{"dataset": "dead-leaves pictures: piles of overlapping shapes", "head_dim": 64, "optimizer": "adamw", "max_steps": 18200, "batch_size": 128, "warmup_steps": 540}
Rows from block 2 of a small image embedding model, named by matrix and row number. Rows with one number belong to one neuron. Each number is 500 + 50 x the weight over its row's rms, rounded and kept within 0 to 999. All counts start at 0. Numbers have three digits each.
After each neuron's rows are labels from the 100 images, of 14976, where the neuron reaches its highest value: "strongest on" is what is common among them; "patch colour" is the nearest of a few named colours to the mean colour under the peak. Only what is clearly more common there than usual is listed. The data: dead-leaves pictures: piles of overlapping shapes. In brackets: how many of the 100.
# fc1: MLP up (model.blocks.2.mlp.fc1.weight, 1536x384), inputs 192-383
# fc2: MLP down (model.blocks.2.mlp.fc2.weight, 384x1536, transposed), outputs 192-383

fc1.719:537487449498513515498526593461547405521487522500551546517545485418589540623488482524446445459589475525494469529531423556539501460477519502484604474555503495486528473487559498524512495570486525472486533490394483490480512561467487515507505514454395535540442457541545458533536508491449423421556422554516469415397520550560503598492468455548475484519513476458383481385475486480431603405465519468600525583497515510478474490464457422502461497480532510512499394599560534569444483461459516479625515412609463511409405553481489433504532600488655383528482564529520494489552469537416532457
fc2.719:522580520509495447534507461531473525513519523504463511548479525609499557358607486510484552543445566400462544506448525501567503493511450480465478528402520538538467483460486456497476534413456548547569423560549509441576472497522575400540504441496549401401457544490500533411437462483565488511517485449399567528546512401490470383464453519390403583481605586571549473518488524566512452493639460522434467526449512518497506478446532500508490534549523484529481546386524493509596408470509520413430474622483456492509505458469489486478548347594497500508505490478478536506428493493489440548
strongest on: grey (78)
patch colour: brown (61)

fc1.225:526451451481572539465620568494583481487461557475564626448550529428547529484459420535481430481570435526507462579524435471484476472330487614484557486610382526620512369456529506519450329541535536528520536520412488482532500535490517490537616485526451498509469494515576490491544467489443499471541491568479460446434474501478470547464530455560528504468546430460431514448469442477423527458524508452550533522489598498518545532490468403500489521525465533509459440473571531524497457499497495447568469488575520479437407538479505461648528556454617441474493556446543419495534543544473556370
fc2.225:492482516539420541541437542506524521499529430539435438567439432484545551489533593446544422511485508485492510538427523538527503544476362449514515599507586542533476495497531443515547591478466504448468430463481459586487525526469488466463422469436483506435495536526461524526531545431533580465533566524477576507517443468538527509556516567438480444557545508556534528508574504477461462546481468510504549508512433549532425403479428540526552429509510427522636531397520515543546465456582560433442557515513441435480612501496525483427437439485434529457590425493484538509445437465579415518
strongest on: vivid (88); small pieces (63)
patch colour: grey (54)

fc1.396:553451486542576518480594554528551408510451521599572608496577503472649508549550455535510364503537501514523425608500457519531482453401454600504540496536390469513488469530520550505463406585546532463505504512426484478533483530508465488549585446490446471515435429510583501493481500507475455452583443532497502454409547547511507610487489454536514491512530425492422547407463500487451563443519517465580511544475579585553497474472490484457489522446490530515551370576543521525458515475442484408567475482574532556431388592482474448599504558513587375504468520500592432490516483499467576394
fc2.396:503440524506535510472519524549457463449456537562517431390565549469513449486484482541559464529464510593424453470550531483469551461595477569485474455489432503428529573538471604515488402486574516534526475512553528419503482494547483643548554455550490476601494417418476526473509461504520558495512518467510419509518513539447362523499470436548505505534406500457502575517429586516543572527460592478480493525487478551552544583571578483392440558510445585443534514510451515486490536505524485581486489518455542602565513533450478495580542585500476606430425451562526441487463607466513562519
strongest on: grey (83)
patch colour: grey (57)

fc1.345:531498502496554512532597542505537497498473516468578630500570521501667554506623428550445451483550549454570412557492422500521485462395415595470527525538419473599516460518515495508535413556539524477533446578424519456537493518491482483522594354476457520479431430481627543506499473503460427463603450507512565481475465508533495595486528465489505449478558466568459513434468460507459556443565507467521532524518618549597528481480450461468543517508501509547473376538520538529547484577463444419545452512518533538422412554469488492587396514500571394527459536493621414491516468477459486429
fc2.345:455510547513477530436503532470535477572563516498544533556516459510542522428522450552480468496453435457463533565470495450509546533451505497519509491527471534594505451311478418495547470542459539512550573446485477516531563515566576418508528548467495451398501460531542481498524521554456530534566508523486519476487440392534525537461554482440564486465598541481529537515615434462472478501506385434590515536447550489541487486495468406564482471581496443531464453381530468519459416463448629463529493535525450380463507510533452461513486498524505474512595541440566458572456458548511455444
strongest on: grey (81)
patch colour: grey (49)

fc1.454:535465449512514531468511599478561399549482508519534552506527473406588557621507483528430428463612486497479500524522426560520501462503495505511613487550478438476526463483553513526515496560486551477477502502412480493468511579458477491520508466456398524518452463533573470554533549473452393429540454566538496408376530572564526589515457463566470494513500496478368524438473521475396596439477493481584535553513516544469479501448437451491436480445528499517509405627565534561432504482445494497614516417594466566401416558493498441512534591492632391535484573521514506492494462538432506432
fc2.454:528551517503516441505513483511468526504498523495441527535490532603492554339581476495479549521466543402455556489444522482564517504511434472451480544419530526553477485466483473506481538403406510528573422560537511441582462491523564422540491465477532420388447549472515542436448450486558494504497482464394553513560494387514460389488459527384412573475619574579551477496498511565492441488643463527450463527446527540507503468435512498501504528551522479527486538369512473519593411495505518406423481625504441498505498468473490472478519344567495489520506489474479538510444463487488435546
strongest on: grey (72); large pieces (71)
patch colour: brown (64)

fc1.395:492456550559530475477667468522473535573507505566504565525550527548517487511496313586499474555472563525534504565492519500527544518520424684539490514427407481454483523577464562432437400526559514474489468487525455529505556454504453498501665451546529458524483486549611484443468560509532463512530425437500475532522522496455528544505443486452470571520507518535504572456493560580528512507472459505493456491498577548506490498518549561452488505459523504504488476580464458475471575435410504480464514485490481562522431543527410533664543468562527473515502494514502339555483503525512588498
fc2.395:426500495535489517497597521506551479597571496501511522542536380461481504541541395557420463486514485476485582564494436526483570543475484585571529507558437462517480445487508451436528418530493527580435503443430424574461563532518499502405568455446463524459516495588611433532562590451490454529488495524546510479453493539569629468568456562514491433512559497498526535462587492468455453470454366487527497439504525543523429481515496439463536372471531447563480489505533446537436511462443514442527556445539423539408454540582421475598511479479553467575627574489497379579458410538527527451
strongest on: vivid (100); small pieces (72)
patch colour: grey (50)

fc1.355:457557546579507423428559467551484522561548494512485619538521463555530537483576418599418538545494488509494517569513431452542550545587528568552459505486453544546438445443443544424489458518545490583469536474476455514534557456566539421484559428503545444468530467550610472484440558520508404542621451450506534545483547471511536526514404520440413559466598567456526502428530512548516489472516443501537449478428587561435483497545566446507423468520538475545449484585470441500497463473374532432472505494490448506457459495566390559546454533582527443554528586507503415564496481582511507495
fc2.355:562412508472494491533443470492453546381439496522512478446473616540505468463418601470596525520464478595555431464497557494498422457526507477459476510463563509497539593530492554572460561512534486404529533548565549477519439465483481572566448489557529474597508515381394534467461443522503550470497524473458441524540529474432401555476539446476579534508407449490540564521410482537559501541519651499479526543497470487432563513491514562515484595519460593464519570465462545457546539504641508600465456546463615507584552498455580515464477534500430550419351415517497595411548580445503546539
strongest on: vivid (75)
patch colour: grey (58)

fc1.282:532487435510536520487506614459565419543478506513540537497532470413586526625513481524432432466609475506488477526514397556538501449482506514505599492557486478481526467497553501537524503577476540474471505482395480505485507572453481519520501480458406535528451452537564475537513505505444419436557438562517483404379518564549504595492452461570479483520525487485365471384478475468410581406463516474609535562508535516488477500469447429487456495483513516536485402603558543582454496479457484487622520407606466538399405558488495438512529579470650390530485567509530491500523475529423533452
fc2.282:524568535508499429529510466532481528496505522504448518543492511618489572339595480495484541533435556403454543504440506495551512491488442476447465533406517546553481494463484470515484541402440520532574420560550498440575468473516569389530500442497534420397448563489519545431440450494573503497502496447391554523540497378498470406477468520382414574462595578594541468499493525562507463492641460519436471539458518534505494482435514503510484519567513479523475533375503496511596415470505527411439479625496462490513514471478484484466542346586501513504495492469483540497435484512480421542
strongest on: grey (77)
patch colour: brown (60)

fc1.449:442487523563474445454539474468537450599563458445481535560519444523481513543439465579404505507524446466463456481519424516514560581513550540581487469524465529524530435420486476399466479528601570592466555447478458525449600464551510531460541482451536517556521493557548431489516602473429445545552483489482456511469493492571566504529516546465496495503543467443538526458537445527521474457468414519566445513482514464403453464501495401520467440590570453544457469516501453548490519475409577508508547442536460481414480503573362536527514538514517498601532603452471452558535453598538480462
fc2.449:562545478473502535596468505484494517393400553499520482456496619493501537465519545480548495506502578454545433476482538497502447422449475477427508509487539515500475546602538503559516545416490474448549430622517548396545443518447484472576447494529487484514437532386461581494484423493559513460443491505472552474557492492456395430435553454514484549478503481585463492506384533504500530508550625491419552564512496480504580496483540583451478601494468546502490519439503590495543452525620426471494426567489567488553508497408561484436551385489493529436418426519470567423487532459474496510
strongest on: grey (61)
patch colour: grey (47)

fc1.533:538497490517599494486603530514533543532494511529566659511570495472642525503600427568439485513538536438550456575506434499531499474374480601475536504551385524560455440505514537500482431590545536492509497504416475489541482526482533454532589415489426511499449464526644528426496482488429431479590449516462569473444480463516502580478507488486504468487581453555467487460495497485459533433568485465537521503483677523503520495487472407526576500512527482556496351547517516524495492530423477378589467492551492543453392533492472488602512498515587378524499562512648433488478478508465500452
fc2.533:475437568574403526505492500490551440550543500527545527479533488544562550440510466532528409507399428518444489567471499481409557504430442510593499511503449490575572481385490458502498477542513585512564524441476517535513548530521554446535552585513495437379446452464543447538506533501438568501596618497521453464459447364489497605473544467436534500519576491449532506580558459432476470540499449426574533490461521446554529493421435422503517467606472516487558441401527492510444436433494602448521492534517525407446517556495450481523516522506491489474523515456574466589503496566518440401
strongest on: grey (84)
patch colour: grey (43)

fc1.711:556476430471542507490531603487547415540486510508541523502550490409577507606478466549474442473620477504505448518512455535556502464503493533497608485550472466462524492500560494520478483578486537487467527503396483500472500570469489514519507522454400552539425453518572460532530498470463406443546397572519470396391515554556495586503458463557507470519500477459386475405445495473426589409456507490575541567517517498487471492469498432510456500463528493534481392616588523569466477452452475501605521426606476495427395509480511412516539582472643442536460563521507476487556474533425545473
fc2.711:508554533520501449534528467526470501511522536497459523540477506611483562357567490503483530540446541397477542493441527512551528504501449482467467530408501526543488472433475461498490531403461535534583440560540500457572472483520565395533497459495524417372451542503511533427418464495554502516505488447409555523551477370495468384479468538376418578482604567577541470509502523574506451494645454516453474542449503511497496493439515509519489529542501485523488534377513499518563433456497540403428476626487449479509506485478479486471555365586484511501516494470501544516414491527486412536
strongest on: grey (87)
patch colour: brown (61)

fc1.60:527471441517497545476505615469578402547486503511535540493536478409577553612522476515433426475606490507478491541518443556519498470472493500497605478555475485481553483494559520523517505561479569495474479492392472497482524593457472486505502445450377537530452465517562498549530536471453431432564462567536493403388524558568531583495452473568491483523500494465381499413481506467399603428481512494594547553506521530475477482453451434479439484457514490506530394606567528564448493479450490483627519424600474566411424565484491421516526583495654388544492590524518481516530461539424527443
fc2.60:515537525507520434517522478537492531506511530491443526544492518623476543334584481524480540535458548406461558501438516503553517501511441486460458551409526548556477484453505460512462540408431525519578440547546516456589459479512566431535490453488538428389460558477503540442438450501566492512499484452390539529545497385503456409494485529370433568462611560582573491490495522571501452485659443526442462552457518536496491490425517498527514523575522470530480524383518478516606422501497517418414488623485447488514500469481483482484527352567485498513511481454473527514455475494484436550
strongest on: grey (73); large pieces (69)
patch colour: brown (66)

fc1.213:458477532513566471468666454542496534560532486559515529497501523543542490509508357594503470566497525539506473570541514509555503502514386674529476511481418467455481563575482612465442361530594518516453425500540478508509543454511435538544641463516515479522479465508594457433444563491508488497538469458492512529494536539517528578513462487474490521526492480534496562475496603575507519530451502479523488483477548553485507507496588543450456473459494521502509475574479465478485566440403479499493512468493451558511468567568418521630509465533518479525481507545538319579495486544523623505
fc2.213:431505483535499515476600514525560481598591477509505521549547383449452521540535374554426468502518508492525592564482440528477574543478500591562543508563438465490496407512509462410543406517469526564468488395437420552471554541535553480400566538454474521424517478599615415547542577482495433532473502537542499465489485516562623466577487570508497433533574498481494499470630516443483454473483361501519497427518527548510415475537530469477528399493516437535474469523517444507429492487475496459517551466520423493413451565579451507588487464464535484585626562485516405587467439562528527466
strongest on: vivid (100); small pieces (71)
patch colour: grey (49)

fc1.137:502438516538549454468676453538463523555516486565533551486546497551563515504530333562475468561488551548528505576545493522537515522518421652539484510446411470440461514538457622438438420534593493496445481494508450495477547465503442521518649490514506463538485437486616484468465520480522453528540449454478459534473559522501501576493439493489490565540503483525495533442497576571538537506471506497529466489460559582491511511527550527442488479459516513500540489597475464459490576441423467487511514476492478564474452587565411539650521477530499468521474516540529344563483497513524603468
fc2.137:436501500528512532506589548539541476614556463481510554519551409474456497556549399557411454463517522489507565569487442517488547516476501589531524499557431481489526438497500431439505403525485540543452490435433423535461551539519498484442566511456460532450502493568616470539549567461474437534476492544563516475471523537559599447558465548524539425499537501495486548455570527462443474448439378509533500418514558524517446453530493439459530360476491432561495478514569452527445521478452470435540545442522438515411435554556414495668503469472563456582610534512519387596460425526514534447
strongest on: vivid (99); small pieces (69)
patch colour: grey (47)

fc1.495:548468458521524512458515600487564397548494515494539543524541472418593544620488478527440424466592462525474492530524416546542507466479495508486600499543492470482560466495557504525521496563483531482471504486415476510472511569452473489525507486460391542539459463528553484549512517509454412437559427559521477396397519578561517617507475465568496474508508480459379516400474492469417611425464498477603518566503540540489472498458461418508446482480530495526514395601557530549450487485443501494630513429596480550415412525497503433501539589472658388533500574532513492488537465543417536446
fc2.495:509551529511511427535513477541491527499502525486455514546489514616481528334589482502491548532443549391468559507447527505556511494504421484462472546412530531542473500461488461512468543381432516527571427548536500441570475492508553431547505443506537403370452557486518546442428455482572489513486506459405541540555496383507464392486472517387411563484612570588553478499504537558505450482630459516439473512450512526512502467434515504505507534553525475543472543376523486528597426481503522417423489629486445489499501476472492471476533335578495500516494493458486533501442473502493421543
strongest on: grey (75); large pieces (66)
patch colour: brown (63)

fc1.642:480489537525527486437652472559486551547515495544535555489522513532518487517543339620487440567489539524508485572538494538535547510496420653553482480425395458442476516569477634472466393551593527524472461491522472519487544458539412536509641469535524445528495457506584459465464532469502451521547448454484464522476527534498525573497448513455513542552514485514497555476484552571529534488464491485523455487443572549483512492525588510476462502472489523518504469589456482459458576452418493501495494480488490583528432575544425542630517453558519472496493534553585331556457526521548582468
fc2.642:439487509545527502491590545554533498601524478528527547509542398472421489543542412580404469479500509512499590575499428499451582513483478610544551543554461477487511432543479458465500428534453523517460520413433388591471544544535514486445588535476476506419519453586619449547562560468521412536467473521566466481496502545544573459531427510522534438531575491488502516439600526471481449465460388496508480409509540531541450462556531478471555362447515487570489480525523433522430530478464503425537510436523444503435447537544442495632491451468535459579600517493545368598441437555541516457
strongest on: vivid (99); small pieces (68)
patch colour: grey (50)

fc1.414:543477461503516519467615570470537408539465543464556615477558528448622564505475410546469404498545460463504415552537438503465496462367500607492558447544404506626475461477535529506470394579530526492502496533461494476500489550488524484549606483526413512568431456513638521483519489468358456433530477540485472429441506535538490565457536452552513516482513428441387503445475457510450574475533497424578564550493597476450518515452487422468442508532485516526470349513530549522528480503447489478621478473565516504439437562471477447598579573495583397499475603518499401496573523494439528371
fc2.414:477500530531493497559514527545513547535535481474477501523496415550491505402613495526545495428480452448435569527453523527527569502488448501473489567485546622548455460400470457552483520498414519463507461444504478497577495506483637450437499615414490554390475530549539465488488475504514531501535526550467478492503444299549534482530478563374393491487579537472591453535625511459478409516571452514522505492521523432590424431393471446575612460516573421512541458395537473541523436499497530435485542547513418434490528470484512455501534459468494533500618459473479473524497460560538408446
strongest on: vivid (73)
patch colour: grey (45)

fc1.687:489425512547473446460535490497522495588523481476500582548526455538524514499473497573428502562515440556479483525505410516526549541470490530583513498491493546556536444428488512434446481605580560522479564472483439564456571501538481481464531404495517472534498479529535442450463559456412451511581474478451437500438587455533530595535469501425487517492558495408519563408518413553503492468498448506612484508460538535369480472497524368505435469604561475544491472541506483535509509434419584473515519453526458477426493498550385504521547611534519429566519584429523480557514478561507564452
fc2.687:589484457462511529578446522476508504396395545475560490477462602475534533469475532451548508481527522480533389467489528499516434417480484447436512493499522504506477553568572473607486557485479471432545462617497570446516421522426474526541454494496472538550416547372453560495510418488521529445442492522477498462534503497467354500449576442527500500483454442540459463519381499490521549503533627503472549597549484433496576507449510559484530621514478563499499493471513578514555469510589446553496453529504602501529513463368591478431528482453496537443369479520441584399558510443445499506
strongest on: grey (85)
patch colour: grey (64)

fc1.25:513467461493545500519616541513544475513478521586563649485548514478615535504574436554468410500556538486513411547501418501523494454375454585509529519513372483509438513537542549492491441523526487489508448533421483483535500534499430454548593400500451492544404398477613513517499500468457374486569410525450529441412499575532476593484510464528564463492486436556451525427439489496444562427559512445540522551484587590552539483489462506383494514501482552566480407563534512522511486558437486459552460519568494530429350539500462461601470495502593357492468526533605434504506480498465520433
fc2.25:481653534489485462473482491473497439543536527488476524549480513563531560449579526481491536492497591400418552484462506461561530530473536443504482492463518465546521477383487442491523566541426527584547559487502470482516502510511561346524467412473522462407511525512494499447495520503486506496532485470467553492453508454512519440447431508437470570456633596535514483508531467526494459501591412486521502514468503537489491492428502476510380506546531464521479478432526474522527414450475512385480482520500435434478509437527489466450643472551506477506567524450553566515352470546487437518
strongest on: grey (72)
patch colour: grey (43)

fc1.518:479550473530636506517562574539561400580515494526528609529523468453628507558561431552438418457560491502478527593496391525518518495397505555523587463530464496529501452515525498481491440556455553521475501472438438513496540574506542503515578434477459528512459508543628453498497533502454417512542418580532489461436530528528544621531443491534443454492547509443471484421519485456414543422512453484577505519490614515563488483475412382491443462426514471560495331533567497554450484529428520401585513478568464531443413567517489457570565569464603432542525537510572437531532463541480510395
fc2.518:480418494530490535483507522477538459528523419467505528554506399476525517448483443529455444445505409524511518548489460515458522530464408540524537497552492479555598449411496447517586469554492510464471526416477509568451533554497533483448539577454479550374481468511546476551565517480422480492548552538550554453469395415554554604551552568512572419542531458497546472499604408440481454518477390507581513450542521492554446482450417418564519412547534457530517473417557509526465472519460561489523603527511473447439511526523482473513459527436495512547582525467540444544533452522505395450
strongest on: grey (93)
patch colour: brown (61)

fc1.733:532473445494533524484520605461563417539476530499549530511532476409584554624504477542449423465609469490509467536515423557536509461499498515497610507570487474483531471497567501531508498556490541474477511495394485513477511573456474499535513498459392539526434463526567485527539509470449403437563431555535485387383510576552517580504471465566484480523511497482391492387462490474410587409469515485603532583519524522493487495457447440485435484462525515521496390589568532579452481470461491482624510425626467519416397532488516417510525567477642407542484573530516482486527476528410528464
fc2.733:512570533516496427530519466527472518500503530508458516541484522618491556356583482509509541540455567392462562514450527496551523501500448490458473528413508535553488482459486459508481524405443523533580428567548504431585477487521568408549492446505550409398453556488504540442421452494568497514507499440398554531552498367482466386470471516375423580459611565575544469504489516579499449494642457523434470532463512521498493481439522500510499531548514476542474551378521490509583421471509510406436482631489449491506504479471492481484561357570494501500508489468481547507432478506498428543
strongest on: grey (78); large pieces (61)
patch colour: brown (65)

fc1.654:443473531558479436472534478474532438589582466478492546565535452511495528520441464587403508507523465493466462490538419511515553583522552533571496458519461529529526421412486474396476475511613568609455550449476461534454601474575514550459549509454523527541490488557554438505503577473427444538556483480474448509469499495567572495512505544469494491492544458441529526449548456514531486451475424516570449524482513450416445467504477401524483445587568437540447466493501454549488506464406573509505541454538481450432480509576363536533516530518528493591533621466444463572526439579524518457
fc2.654:560557479476488532611459512469496508404398538493520485455479604493520543469528546479555496505501563442557426483481537487511447427441477481437513504477537509496473533603555508561521546413486481443544433614524543394530447512432481461559454499526481484523429535389452585491494422491574515456441508503457553491556493510456394448444544448510476548467504477588463484507383534500509541503560622495422554571526492471492574505474537589454489595487463548495489517447503584486551450518612423472495445553487562497562514499404568490442560401500496530430413422524456566425507531459465495508
strongest on: grey (64)
patch colour: grey (47)

fc1.295:500477538507512470497673442527470516548517500551519530490547500550519493482554326626510478526500562456525488597504514540540531525505428667553460509433408523453432549551480581455408363505607507550449475482518467491519565470501472506519660459523541471548483461534612448475427541476533473521524493458484479548526556510500543498480455508472433578489517502550515549471486591573551522504499507488496473516489547536448488537524614532441465479484485484480553492524480447459528537448461484460483510515497486531546451561566411526631555459555510460498494534579497311550494490511514590482
fc2.295:438474507525508508471587506530552509618570451509478517541535378499429485534528400568441465484520484482469600546501452522482568568479474593573509530521451479504521453472468460431501416514513528535423508431470417557455549519546535472406580495462501498450553480591580446522540571492506463545478476519524476497505505542550611471566446570482525435494563506469509561475627512464478433467454368506522461402502548534505414478516528486485524350491515439539497495509533452515455515474436523475525556463525415508406465527592410501601526460485540483565617552465513376596449426546549539470
strongest on: vivid (100); small pieces (77)
patch colour: grey (47)

fc1.48:491488544533482426489651473558474516534522517576510490520539495519496456509512350606487472570486540526529462574559511555521546529493401625535503532461430483421455518574473615419489419503603567503468482471555494524491545489527425533525622436538539455570484479505615479439430569486485454520556470475486488519487541504479510534500423490493500557570451489533482542483486570570515507513464466478514451520455562558465503506545548542453451486430495516495551470611488483453495610431428472507512473505512465597513451550563430522604546523556490492516489524566536352546485503515504591457
fc2.48:443514519548498514507610531529539492614555471476482529521553404476443554559562424560419461490514497470500567569486431530470567539466504589570529476536452458471457401480498433439514436549502554579439513430468455564455563521534528474416563508461506516443519505605643455520537577481489426540479500543568515469453503525550581457550472534502500452501563530483506505462608524492469486431459375473496472409526554516533465428524505450473516378494517456562476469504540442540429517442454492428541543438520429518423409531541424487611504479504563458608630584509502374587441418569500497462
strongest on: vivid (99); small pieces (68)
patch colour: grey (47)

fc1.521:492401501566537470523583511572538493551508489562509583516523474493574482521555363642474414500569513505499510675518449534494552493460410591557529501557471504545514482534499572455462440561489573499441476468414424536484561499521424551497583462470483506533482467523626441556516559443480435506571434521526443476452560540533534607541418493525481482494540493502474559393480512490435511456488490496563485506508586556501480484518548468432467454482500492551536409595530454535494548498442501442548527446549474563430465619540420508588444521495571377509525554500525358542504451497524559411
fc2.521:477505564519506424505453471495508429473526453481411450530474450577459421546435545507523521601537445543523444435475480510567522547504435524534459413458544485515506524475491555480550507553611496503410485481514457512501551471479492630528481561508607518572542508478417479421471532513481545560468472442460447535489504533505502576498462542420513495519442469442617571472490514627559463487471504540418439460521479432399484488498501525492471459551568448503532549502468453501517528365538556571414528445499468591546556443530485506481458550519444579526478497467446534518515469461575573552
strongest on: grey (74)
patch colour: grey (52)

fc1.526:480480511522518449485662480540473542570528493531503561523550513547539497498528342588502460566499527504536483581523516537554523520517416698555483523463421514470443530583450619405463373496592528490467470477522472504521540463535433512504648447534513456576505476513594462476458571480529456516547451477456467519517535515494529534479463517501479545517501490545501556481499590566512517478490484485482459516470528559467501535512607558446492499464490514481545472578479471468528578441417498497500512512510473564508447572566440531622514437532516451537489505557521330552490504487500586458
fc2.526:410500514538511513498609519522532499612558465475488559521549374477440524543546401581418443496524476486491568565496434504489567553466471584549505505562444475491493423493502429430523415520486521571443507458446422553462575518533506494395583509459485526442532484588620455525557553469471466528480482523536497487475482523551602448534463546525509445505535489458482528489591508474486482456463363474547500422525535515538440470541512454468540373486509429541501480518537441518432496484425492459515540465530427505421460527551426483647486473476573466600603597475516378583485430542538503453
strongest on: vivid (100); small pieces (73)
patch colour: grey (50)

fc1.120:475488523542531460512685464531498515540522488545517542527534493522560481510498317602489446556511548460561489567509528525530539547507394679539479534461392500443476510556468603443476387533554497483463457505516471496488559462528442506508673451521524450555508472518638483456456561480532457536529443458478469530517549521503542530488456481491459531539523482531504545444496574583546534489474508501527434485502567542478473482511592546439493476484494505490510453583480457486499577434433482484506518478508458552507453560539405558652516450547530426502522515552524335546485501481496612481
fc2.120:456479506532516509499606535522543485620555455496506532551540385475442524530531351566417450488517500471484564561482447538500567547459480597562530520549428486499492436460510455458503420512503534557448503443431421555455570542516513493397578497478496520432510478582625469539549561471489451512477479529552493483492489548565602453564482536507496450525571493483505540470595526481457481454478364513528512428523529512517448463504512442460527367485533446538498472512539456535466505493440490449514542461551435503394445520563409480622481478486568460593597576495523389584466426538527501452
strongest on: vivid (100); small pieces (69)
patch colour: grey (48)

fc1.682:451459543553530427508646487568472492548543491520525518513553503518516454537510354613516465535548568486483435537552518564508563523539405632544491461447396511437446520576479604427456396453616536535472438509492463467518588473521460533497624486505513492586479440514571485483469554504519489539511453487464482522544544540504523497508459502488482540555487518535457553481489600561567509502485483479523458499489550506478506546537546507388471513455484495457520450591490450499532560466413464475506494503523472594567438546551397541609498474555496500519495536582484341554490508549516584461
fc2.682:426522483525506498444581509519531476626576497520449529556510387488463526515582396550414498482511500477450599542515463513494574553581487568550530499539454498484490419449496501425492427491475483560423517401463417557481567515545498480477574480461493510418536501614572406520528555451537458553504465510535499480479522513549593456543401547514488490500569569474524537483590578507474454453483389539518462427494514574514417475508530465469502390479547419545499468511530420518454488456470511450515567462517364523432469523618457483584494487505554456573622567491516413591470433576530513493
strongest on: vivid (98); small pieces (73)
patch colour: grey (45)

fc1.489:544498452490520513484525598455553411529484529494549534502541481424586548623502484534443436477594479500497472529519425553535504460487526515476599489556489497487524475485548493530509502568476540478478509498378491483483507565462496505526524480442397537527446453526564458549513499498463401414567433561533480401377509542563521580496472446546462491518517499467378477407460483490426604413462514452613520586512528500473467503452435422495462499475531508515497391591554525563454484463471492460628518412601473504410419534484505418512535576485667392541469561536522485504541479531404531455
fc2.489:515572528514503439534511457525483522504513516493461523538482522622508553349580486503486560550433556404463551499451529489559524505504438477450479522408510527554464487463467463502484523405462517532561427551536499452587469469530567403545505450502537398397460546480504544416428462498557487512505494440403547527550497391485466395469466514373424588466603581585558460506502533575510466493636466515432463523456514533496499485452529505517486530548514484528481530383516483519599415474482509425419475628471466495511492468479497493471555351589483504504496494475477540509426488507492437549
strongest on: grey (80)
patch colour: brown (63)

fc1.381:545469446501538519485535599492565405539500515502550555498538485405588526620500489543465447471597474503491469530527435545538520466477488517498595480560486472483524486500569488543481489584477557486474514510390482517492510574454484515526506515459408548524426456514555472531516507483463424448546424570531461397375527574554503609497465458580500476520513489472375472387466493472416602419460496474590543569516531505492488512475467439487438502444546510528487382613570528563484474450456477494612516414610460524419401522472488411527541580483657416524488575544518485506554474532418546471
fc2.381:514557541515505428510505479517490512514523539506464525542479503617488547349577494507495535554445540406460553500447527500550531517510458485458475540424524525544489472455482461494487548394446534537578434544544499447592471487523566415535499452492543420405450555494505552424422450501571519506504494441399550518534480374493468379484475531362405584485605560576563471509484521568500445496650452509438474537458518511506506483452519516519490536547520466530483535371515486518592425473503524421429478633488448497510493472470485503477524363571495512495502487468492535508446479520493431544
strongest on: grey (81)
patch colour: brown (62)